From a checkpoint of a small segmentation model: 14000 steps.
Rows from block 4 of a small segmentation model, named by matrix and row number. Rows with one number belong to one channel. Each number is 128 + 32 x the weight over its row's rms, rounded and kept within 0 to 255. All counts start at 0. After the name is the row's rms in percent of the matrix's.
After each channel's rows are labels from the 100 images, of 14848, where the channel reaches its highest value: "responds to" is what is common among them. Only what is clearly more common there than usual is listed. The data: larger renderings of crowded toy scenes.
# convs0: first 3x3 conv (model.mid.0.convs.0.weight, 256x256x3x3, each kernel summed), inputs 192-223
# convs1: second 3x3 conv (model.mid.0.convs.1.weight, 256x256x3x3, transposed, each kernel summed), outputs 192-223

convs0.92 120 [152 225 132 116 136 132  74 122 164 141  74 143 109  73 147 130 107 138 151  93 132 125 166 156 164 127 135  77 122 148 119 141]
convs1.92 124 [143  99 115 162 161 133 167  92  97 122 106 132 141 122 115 163  93 116 145  96 142 116 117 116 115 154 178  93  85 139 183 132]
responds to: count: six

convs0.77 109 [164 114  92 124 119 101 121 159 160 103  48 156 128  61 124 102  99  71 140 103 134 140 147 138 157 125 124 128 148 133 120 125]
convs1.77 117 [116 121 148 150 151 145 122  97  62 158 105 101 145 155  71 160  98 112 167 166 115  70 137 109 130 136 164 116 137 159 180 143]
responds to: count: six

convs0.80 133 [107 177 113 122 145 140  60 126  78 136  75 103 144 110 116 154 142 127 132 104 118 122 118 166 120 112 137 133 115 149 135 103]
convs1.80 176 [ 59  93 138 142 141 131  82  71  79 117 145 127 143 120 131 145 108 137 145  86 108  90 148 124 172 139 103  83  89 102 168 109]
responds to: count: six

convs0.229 091 [ 99 127 141 110 168  95 119 137 155 116 118 172 104 164 124 127  90 125 114 223 119 135 132  96 155 140  71 122 128 101 150 171]
convs1.229 080 [128 143 162 145  50 100 133 107  79 103  93 124 140 141 154  73 183 123 130 155 104 119 129 117 133 101  84 131 129 129 110 156]
responds to: count: six

convs0.251 119 [ 91 132 166 125 107 114 162  96 204 100  92 127 101  92 106 129 131 116 106 135 177 134 177 142 146 119 156  70 150 151 100 115]
convs1.251 142 [119 135 130 156 170 132 121 132  92 143 101 119 159 156 113 120  85 171 176 107  37 107  71 124 112 112 162 133  64  94 146 156]
responds to: count: two

convs0.89 142 [118 173 141 113 143 133 146 133 131 149 103 115 178 128 125 140 125 140 120  85 124 134 155 123 110 117 128 121  98 108 152  80]
convs1.89 208 [ 71 102 121 150 148 146 118  91 115 147  90 118 134  85 131 134  76 146 123 105 111  69 125 126 160 144 127  52  94 157 150 121]
responds to: count: six; rocket

convs0.175 074 [173 141  78  85 107 121 198 128 126  77  39 139 109 128 144 135 133 109 106 109 151 113  96 206  97 152 145 102 117 107 108 158]
convs1.175 066 [109 129 122 124 155 138 164 102 187 128 154 119 161 112 144 153 149 133  40 121 101 140 117 107 119 186 119  84 116 130  76  99]
responds to: count: two

convs0.115 090 [ 76 131  40 138 136 157 140 128 176 124 157  91 139 223 134  77 152 170 105 183 126 126  98  62 145 143  94 174 153 135  91 118]
convs1.115 082 [189 164 141 165 136 128  52 149 135 129 131  85  94  89 157 137  86  62 144  97 154 171 165 133 127 125 172 152 158 148 118 119]
responds to: barrel; largest object: barrel

convs0.224 144 [110 121  44 145 103 104  99 122  81 133 125 100 192  76 140 143 135 149 134 110  75 124 162 138 143 102 137 162 167 120 168 133]
convs1.224 104 [117 137  51 102 124 122 128 119 171  79 159 148  92 178 145 175 120 134 147 180 136 134 130 126 170 144 101 135 133 120  62 116]
responds to: count: two

convs0.225 113 [117  96 182 114 142 121 134 140  78 124 174 144 129 117 145 130  96 126 125 219 121 131 102  61 109 125 119 150 128 130 121 182]
convs1.225 106 [119 165 116 175  87  95 113 146  59 116  87  45 129 183 116 114 108 140 159 199 117  95 164 165 113 123 110  54 119 134 144 143]
responds to: count: six

convs0.143 118 [134 121 110 148 145 106  81  98  93 121 159 207 147 100 150 129 125 113 167 164 126 160 129 145 129 146 146  90 100 123 126 150]
convs1.143 054 [148 121 132 110 102 148 153 172 116 126 116 111 138 170  93 100 136  99 246 163 180 116 137 137 134  89 102 127 158 114 134 127]
responds to: arch

convs0.156 094 [178  79  94 158 126 136 114 121 138 134 173 184 161 114 160 135  95  86 143 131 136 139 120 107  90 131 119 192  86 108 143 109]
convs1.156 029 [128 124 157 114  87 144 130  98 106 125  75 118 154 218 117 100 173 122 139 180 155  67 140 107  81 151 140  87 121 138 148  83]
responds to: arch

convs0.144 092 [127 114 119 129  90 137  39 105 161  97 160 150 136 132 136 140  90 126  99 113 128 121  87  75 113 135 176 147  86 126 146 163]
convs1.144 109 [145 130 143  91 120 143 101 171 106 125 103 143 151 137 181  99 146 236 129 150 144 197 142 164  82 113  93 105 134 180 136 114]
responds to: count: two

convs0.230 164 [130 150 156 108 137 134 118  83 165 111  88  93 126  77 136 121 114 115 139 110 133 131 151 184 142 118 125  97 185 137 110 116]
convs1.230 236 [ 93 137 165 144 157 153 115 109 124 175  90 108 157 131 141 100 111 165 194 106  75 105  97 131  87 134 133 109  80  90 135 148]
responds to: count: two

convs0.176 116 [114 126 101 123 132 123 187 101  97 101  89  85 129  59 118 131 126 124 158 114 124 110 131 108 102 133 152 102  99 120 122 116]
convs1.176 185 [ 94 124 129 111  95 144 165 108 146 134 100 122 134 132  91 117  96 104 107 104 144 129  94 112  97 121 120 132 163 144 129 143]
responds to: count: two

convs0.64 140 [134  80 109 122 158 128  81 150  96 158 136 156 133 100 134 106  89 131  94  72 116 116 147 119 113 116 116 145 114 113 124  85]
convs1.64 169 [ 83  65 201 132 181 153 146  85  93  73 127  46 142 120 125 163 134 120 180 100 104 123 115 104 160 112 162  57 175 118 173 135]
responds to: count: six

convs0.238 088 [ 99 144  77 115 130 113 157 108  91  64 122 144 139 224 127  68 120 120 215  75 172 131 119 155 152 114 157  72 135 149 143 106]
convs1.238 076 [143  98 107 113 104 142  75 122 115 170 108 147 151  79 100  92 134 138  59 127 150 124 175 110 110 197 152 181 128 159 106 186]
responds to: count: two

convs0.21 084 [ 82  86 118  97  87 127  85 102 138  66  63 138  91  91 154  61 137 115  44  56 142 133  95  79  99 132  76 137  97 137 100 106]
convs1.21 094 [131 171 150  80 102  94 137 123 118 115 100  61 170 105 141  97 150  81 149 122 103 112  74 135 132 140 147 179 160  88 133 108]
responds to: count: six

convs0.47 082 [ 70  99  90 127 121 189 171 131 100 111  76  83 117 107 129 157  65 119  82  90  90 136 158 161 132 104 124  80 106 119 164 128]
convs1.47 098 [124 176 107 120 113  97  75 107 163  66 137 132 131  88 155 126 140 123  89  88  90 184 122 139 141 118 145 129 116 109  95  52]
responds to: count: two

convs0.117 086 [ 58 135 138 125 163 110  70  82 108 131 147 161 100 142 116  79 100 121 134 126 145  93 109 109  84 150 141 157 165 143 137 134]
convs1.117 070 [182 139  87 136 159 108 163 151 104 147 112  50 172 163 115 122 133  69 144  99 109 128 146 134 156 118 121 137  91 122 131 106]
responds to: count: six

convs0.132 095 [156  66  78 114 136 116 118 135 131 113 155 182 141  84 136 134 102  98 144  88 134 143 107 116  75 112 130 143  75 136 118 141]
convs1.132 029 [102 102 142 107 104 131 133 132 138 113 134 127 131 174 153 119 125 115 157 165 140  96 161 117 135 148 142  95 141 105 136 109]
responds to: count: six

convs0.88 131 [125 125  87 194 136 125 192 108  98 155 100 152 188 136 153 142 178  94 125 112 128 151  99 142 154 148 121 112 171  90 142 102]
convs1.88 069 [117 183 135 101 143 101 132 174 163  66 169  67  97 138 166 136 106 124 195 188 129 142 141 104 146 124 125 131 128 119  61 125]
responds to: count: two

convs0.79 088 [120 133  92 145 133  92 153 152 156 142 130 193 158  93 127  75 139 137  97 121 139 114 151 115 141 157  91 118 124 127  97  91]
convs1.79 062 [153 128 115 146 147  92 127  92  69 115  90  92 153 129 123  90  45  85 214 109 127  64 153  77 146 137 161  94 120  91 104 135]
responds to: count: six